Rows from block 5, named by matrix and row number. Each number is 500 + 50 x the weight over its row's rms, rounded and kept within 0 to 999. All counts start at 0. Numbers have three digits each. After the name is the row's rms in percent of the matrix's.
# convs0: reduce pointwise conv (model.blocks.5.convs.0.weight, 192x384x1x1), inputs 96-191
convs0.23 096:451516455478446640495484535404495581485421464513435555385489555459449548478464497539541489486493590471397462468491467520578507605437489554424488522504502469499432518473549496489499520574522467502523491509484497544544605489513552500443512557469477501429468462432503591536567593407584490465
convs0.24 106:513526528511507534434512392459437518504512518525514411483507469532512588469471517499554542465437455385522400461546538471478462596535497604500482493442463526426523387513405384427450449515519462472492557421488488492478527523520476415499502444502448538469474488437459428500491535478484515559
convs0.25 097:401617455446493507499588448467539522520528550472437555584479463446537553494575423526529548548509430573468510455471560574504479524517502504436527480462489535476563509515444506555496469437480491546526501440469457518499503572465524517532469387459464505521576453529507513562500535543459390431
convs0.26 096:417434478523539520458439503515497453522478557488478437392573475501438535567455557471489441538528479430409574452418500537415529407533577450453466473578474491535493575549519562575459441573455611532406445435530494511429426413492440518493495596566451492500527460467480486460495426468473501484
convs0.27 097:559489406510491530432446561471522523551519531672546475513582592492405523561475524462489638493509537552449598458487473567502424498554482448479510467431499518522502551476483496458466577516500510516511554433467505442470557526470603528353551420427533512513504418496531504456402461525496527491
convs0.28 104:654472480529539519512495512482441422436491487507485535489462470412548509502455521446501466399485512476476454428490447505543482574470507509463457548503560591496478544554469484530486482463492407562615502463462461472528565549442488497430511465591568438508390496506618493453551486517448532453
convs0.29 109:493475526472518511490523552531456575670518488513462509462535429484498488521481481562438455595415571499477476513477492464524518464496468515484503513527528551529544535499464459501511519490440450466471468616465648537512526618524500516480492567535472464498505400507481743585553617463475522538
convs0.30 106:396450510457518451519487522460471424521615449468430630445555587475557499571474446437498575601473436519501499499522474504592551510420426478534497523521583539647476470474516515481479481453527446525524574572477510427466503591512446565573450418471504441531466488518530565512505523510451451448
convs0.31 103:434491523527434482509561429477455508496503509525486506501432413466554566520423515499440513496380519478437484536418464460479469582507464486449571463496533532494425474454528424472420526467459474499483424609518430581504623515472481517449471461517444444502471475469615471484450431476486511549
convs0.32 102:498394452456511403547515521531444482494429605593431403468490541490471457464460612446542440455445460492474420552454565501469414493568560533459472443541533542529406474479478545449550432592429445436410490479526455523466448431512501438541595465457461479407534596490461469527430462524560542596
convs0.33 101:519606457478524504543468562476484479518478617540592517535501468493473551440560464472550461435485492494477477489527487535573413551507519551599549443513482553490531532467602523442467463479573485504552521563507588503526501516399524507457495528408483469487586534528574466483458526514513424404
convs0.34 097:615517518509506511474478562476454452483491592482591558575493469548460561437385492510478475450465432473517504482472473530495506552484525549499455508446527494577409573511443467573421519536519442541471538463492469498400416505488491472514444566505499462500565517471455444472475481579467414548
convs0.35 098:491646482458526506532444530432506461480547471393438550483497549503527517461500479498402474558445494531580451504467478547517544450456447487552484488473488420500593483457454543464506503504578537420463496490461475537508475485444449483548514442493478527578448532622607518467533494408603546415
convs0.36 095:500488488496414558446500522630521547450609471475479551596600455515504431498462465483469524583486469476428523486536504484567516501548456464456480481532472532454519533598483454552552490404516562477541507542474485478463507495531567511556451433458454516552501566544575482532505432495452451475
convs0.37 099:546546481489489497450512486485458568466465469503552505416534444479462582454560535498549459453423568546420449456558504433534400555439483443467411478514419519413494554478468482468462525498474465500602496525439485523522510557465449373462468532522468519456570505431568558487493534496524440437
convs0.38 103:565505526537495545460567477482461504431465427491501460652531427487548520549548468523505484509540463545527515519539465518569525467534468505596527541388531567458476478517536438546546453508467511507602491554519445482516591521587517510478499479495505433475483459447482436400509522490483483510
convs0.39 104:506542515512523442472518460414528491455473462477543521503458525500528475471569492601573447515445433467454544487437455532540510602435513449424531453445534465500473474483527508528553430470470542484556443580474494473431478527415478481435465484524442494551514485445488489406501557456546541567
convs0.40 097:533533422479473573493484500564524505387552450490442482467517506441492515392465527531486480507515486502532468483492460516508473414509544433524534530430541510531374564487469434480616547548474457468494432485492500470626501489463563462534485492587483478418486564490429344431538553498491517440
convs0.41 097:510490506472556493441526483462575507673454465458421434459419570596512516423483500542529502436532611531462461587476498504519404468481510488427489511476511465407560540447567484533472552517498587501501509591490681449494498443542464481545522712483515482454459414586493662581552500490528526550
convs0.42 100:428508561514544589498525468522510574525477508589488447440473486549508499470446510535508467545492550509380478526528497542600412428571476478546479494426532457475417586501519432544510485524439524475442435464566465544512540495461528453509548556442452503484466533528408467428553489530519545505
convs0.43 102:566424512501489454550427602421464470532495415578537443479509528652448465494442430432479517584474442495529530491496530527534442546435494513473476498572532570509466424586482502577472580422440450481460537440541483502524528543577542493516512449442457517525516504482518509464472489595438461489
convs0.44 103:443437458486464498473576576471530511483525587590657625499503455427528483460473502586438579548521548473501567438501559527539505493550474377467574449457446511540507559584493540670467466491463538598433443459507547523637463569439485513464568486477515586462511554459428511474463511576476546509
convs0.45 104:529392437516572434447477461568418415445530475521491521483535452483512445505472475492569542514466456407547479448532514540462556587427491556445469512642563615562456415514538470572599597507419497569484554514514465483475520524498496615461428513545507457578483555520500474444480519556450456522
convs0.46 092:468536487509551492441499500391607430470466444466539524454478543480572563531434517576534585443504493465514498445438468622468487514474583487535399547512459505582580505436436496514447499530447407445456598628486444463518532492484458492553530438530463491483438426529495521519579531449574545568
convs0.47 107:495510469456473487507459401614361431502427464425402480457493551461527537572522486449513520439457411433523463450491463453479528562466575507401566544548517581457432494568409392486441585475541389530585561540451503507457547505523533446415438385550511443534418506486556456522457521542465484462
convs0.48 100:452542493502468523510535457453461578462533489479468521458552367518466482509507546417454609471617552472416617411535517488412485498593566437492442570517535550483386559503563532434441532512546520597530443486519501433542502488489451612514445400568449502526516472438495452428463465520441485465
convs0.49 094:615552474494600503569536551448472475471543445515396465553474572526527539540517455367419575606481512608587503515503453505490441508455470494484489519395522590429446497423581431511441525504440472575557554529508420466487549645505575553455435512555586492501478463541492517443511455570456546464
convs0.50 100:548572434483559535418446466524446483480491508556426397607469530518569590496413487457615463437434494470541512517496487547410405530528465623528560442419568534497500467472509482474493533520483482446550456558481495575438530530508531538558583477567524535478536461584491482475482481481499624518
convs0.51 106:541578623516503489564481541541493514533544493509492434604496544520499460417437466540483479508424494433431490524501477531539412515522467566423629465471498473421468441478458430423582517578542462473436548510472442484525462512517583493457448579464495443521628527535489417620541510502576610606
convs0.52 107:437473463518554518571450399435466463476455557446508577476435463512594465469535515533440481522456438438514449503508435490484572533416464511508420433473563526496477451424445507527478414535466525510536425514516473574405589486483446520445469466554528512507462516433603380453475401530495475559
convs0.53 105:490532468518443450448461401467502527446398464458451453527463505505571560528491512445464475530502498447499463439463481508507502610448527496601487548526553430428521436475447455481428507509447541493590524566527427487415579491480509489552437424570446441495407451510565462466443579489536482448
convs0.54 101:521485458499504463524464515564492453387505444481476461613470571510552457572494490474448512482558515481525530545475477556545664403454500401511483607403572491687534459420516547511426564540478530506471542476493383489441479472495503526444569462479414518516457425457514439429573458452458458543
convs0.55 101:411388494567512464509492537532474504538421498478468575392458505498477511502480468429395510518462468598501521500440495527550502432519503434458462494488537456439545602470552507530490481447423579510413429489587557588501440520453464567481477497512425446430466501607448558526543453542526549494
convs0.56 104:612405501474521473456553428499448562471580480575540502458589473537443428445408512501499597485542526460490575449613585480494409548642516427516424476535556521513456554643518565541534439534472489529511554439461526524506455525546613603541492525452531535603543614525532483481519481586515481527
convs0.57 099:402572485475499536577501443507473477509524506516428505495447433460513481475513573493421508498506505558526470441520557529478555383562477407443503523493500478440550522467572536493522482503517509518428479547485502538563428445493460504548538543495471439456568537559395545515558463478418442584
convs0.58 109:511529388489511528483522439572532510459449524523466480453411464567552495488505479468453511421616472491536509557537537466430573463560506486449498458482429469463472511499482462566482491486565599420532480477527467394461456481486470494501599492468569514510398605458534349458511444466516513528
convs0.59 102:418535503464432479490541470624468522440471526475433539524522527553470559514474499544411552480491511470513490452524469474456626510541504459492509504476484496474460545485500470509496448481543452498578503643449495516468607556452531441452443496522386517519430466436477393475457382474532553497
convs0.60 106:501470430531528540546549562458488486580488468536425457632516585406497495649428535441458606441414490494606516526525445557527435469550525489586634487434473554534495479475545535550548537523485442522557482469573466496502553537498561598480558511552513487472452450525557468550407484528466519459
convs0.61 100:484525520527564520438511454436497578492481526405452512499506425445528545492512534542529486564485480517564475490519467524385492470454464543538548406482464443445530485460446508464562501561498589525538341479498511611578581505501450584632549462517475538340470511543439513528508481517557558540
convs0.62 102:539478505531451499497489486522477603434619514493453510547523451449504491426655479475510471519469497364471577469475457551511605513510557505562446463526543547428504485545469543478526513472571501509487495528475593565505470523421534548493563505490602538546546673578505408472491509486572459444
convs0.63 093:470584468591475512450463600473463478490472505528570472493529489453535519480455510567596534424485474534514543506476381543508524537461474552591459353445460426463507459464496458514552388477561439518487461556551481512573541497493450502500524479425535559424470486533523478481397477538510472523
convs0.64 095:500565499512437571485472510480506485488469521495534534486470625484437476559528550428497583376486466495542509475556436506530433419492556462646467523467535481431444508453449503448467537568554385429450591473524504457618529474447493455473551449506529539506531513606551531494596508416532517565
convs0.65 108:484464454478422420618474496436404445473480444553393620570515500554539506469494506482459580527500391410557532480527533533490613467541508473513564468454532585493506479586522514521517459427477305561512536529527492516530481529465524539442453430559451435544450443416466442504480488544487429457
convs0.66 103:426555483564582561537484505509467518528567496430502443494564538476619478520602515501530541451567471613548511511492541416538459493420483522549454562570498489511432451483442504473548482528535453497466523508559511443473516441578501451523492511528565497517537612517505629573472629550466521521
convs0.67 092:532540439458474540579539537531508592552520511511539507471590442449496564505454529555480428451530586415461577494532541471488519500554510491462410495413459520550480553563444483538469504483554531475541470567454579407512467475531462476424543432511466492432435476385512523519483482504598459423
convs0.68 102:488459460525516580487550501490435479599466444525475505609461394458536497571462562505468470525518505508516578427469484430495525572549548518523508540499534489547442422500520522569528464468436374579665467515486602542533534579502616501448525492558542445485434380569472629505475593541487503476
convs0.69 098:531526481443646496467446489438456456498459537580534520483480523488455525489464454474505506453463469548559493558548460614482494549428496446612483411493518474439533474449556555457509439534565415550463546535488465565469497585433485537516538473524523517489471450478565507547453494543440513501
convs0.70 101:459419404477612483518460538508426519584483513493495527512514496600474420443472514464517547579534393467467508456612573458516519525497548497433544570477458580416501524442559454493505439479528497672460488404519542529515416462493448458470433393557384450519497525474469434478535465618456453528
convs0.71 095:455451446536443551527517513481484461413521534576461458479423498424448556529420484500607423444516541514441489488428551533469513521461567538491473531511536562515471425471547505504496481535487470436518456475524416464484557424377489467550516524526498498521490486478556468414494526450534450501
convs0.72 100:431416461471597486526529608485521519467564542562542559454522452533556541560476549512429473502554641434442593518502560535442541494415509516488448525487526549622614439475528594606511564554484584544467439578495464531556501559502503543503597434449553498506509519560518474508482487449549409506
convs0.73 101:518488547546516521601530481459510516480458580491459413525519507482625494526462482477472518382416442538534494547470492531412400498534490496484475427455503481455469419424482590465486522489409462431526474437583417517443484436449459595493575513525639618455545547536538496456482401542391483535
convs0.74 102:589533492558490497414495467503556441453483529500536483403547590465527505428540497468534490472447525523485444552528461480583428514484468554511429547486500499476487599544508537455494496485436611458493566507542484486488448512477453503534550564438467525464552501519397410461503524499572531453
convs0.75 102:518410481592442496472451597451406453445489538522429541421496575544526501470483460411542565512487515455529548492429569514497478522411503536525461536599471368469502457503369554557436635445461404604487591453577582580536523537465488442457547524499560484476520523479513487458446449567514500498
convs0.76 093:519531528533489521477521578594544534659499526420462459470599523458441410544466538514455611472579541544596566531501445571420429478535549472529490550526399502458447543508529603484582468476605518458446475550528562539494478498466521512469582577480515533503549526497485465500513439434505507495
convs0.77 107:586512428517483551521478445536441434554555506441435429563497559493600464492455529581402462490394515526557454518455471512415560572595476507475637489510525576458515538498531503513490463583511440476587471543512486454539493566565625474526474429516467417534527500499433520482434501484430564578
convs0.78 099:523555454561475548466498487474597513447414433416548492521508563472512447526489552621412487476446560507435470517506438467448533450483509432539545531441481468515379451475565437476460633526472483553465480525518446573549648500520534505492492552627478504441442451458483484454559456455498602513
convs0.79 099:485446559479457528419490446656471559551525454540581505542452510545420555464444486569531523449538555440516544485456520480408538492513527497479629489577543504521424465534469457637570629575485495533497514465503517461530588504477537449503455521434498580480466482468506515467564475494482467599
convs0.80 106:515467492509418495512418627524455478575472482564549613480539496494405573494541480500525452491485584542439529519515538410560555487462528481503521430562508530533509580532441482592488474471531464549484477519501635615525454500467440443444457518452473484420549451482506559590453467639628541515
convs0.81 101:538570459506535571513415447465565438521489618489496462532520512460487540516490467485538637428525409434547476436450403641469433406522521442482526572463512524421495487494538474450440496503500531539494542489430422522411453459512466478503541498602494582543506495531530561479555508529464454533
convs0.82 105:537619506452521484462472453475530512410508465480485497513504450462557500509514477515484474497463481442556445517408480522492469518397528458576493448487679504601405539431508520443468525495458513517551468493445552549507518606458496538479467475592574537508545496502517578446513479410572550499
convs0.83 099:572423471461511414492547554513446520469573488457515618479513507568463507547615503417491423646489450529448601526586557423520631487484522434515431499528523492571398468578477376557484533413456532537489549488483547535497466614455435441531438492487562529534491456414503460461493599589504466437
convs0.84 095:543485366543491546533479528484388592521490557628445532587448497462500568492512537448481425509437587559582515469485459584501496541492381465371432440458490557471433534433517515497447463507518500429582440522514482510562573510492512573487481490445421517509576455488512492458339486517528497418
convs0.85 097:484480490496511517623478502467452459510430499560577481586458517499404488552470524475536537487482424487508555506391450519509427498469558525467552528568517551509519475429490456553472409552556489486515441517449604461459433455475524476515516574481456394484552465415494474476440532576457450551
convs0.86 094:562526443567592515499538479490447508414503443595534478550475612488490477457408451459459482646518487472459571449576611468506572464525464558483521577573499544492472508516561415571481527425535446553559596506497472499431452565636571501535485464559469503582541446515472510458528477459419557491
convs0.87 104:462547474559464441473514525466520505549443451419418427430549550514487464547464505596579549462599470509567489607535441577465493493550492541523416580497465477485458447439440534472499488517563443512504484491557494489515548505520385556550558509602565456483523522422385452475610479490475573549
convs0.88 100:455498384485498556505443515509508566575561448558530448501535494520478505598564569509499476523502530426572617446537483471457545503476459540480480495470481440513424442446452503437540549584472421421485463497476650415546531491476465485439519479466433484483568554559459542494496406483502591603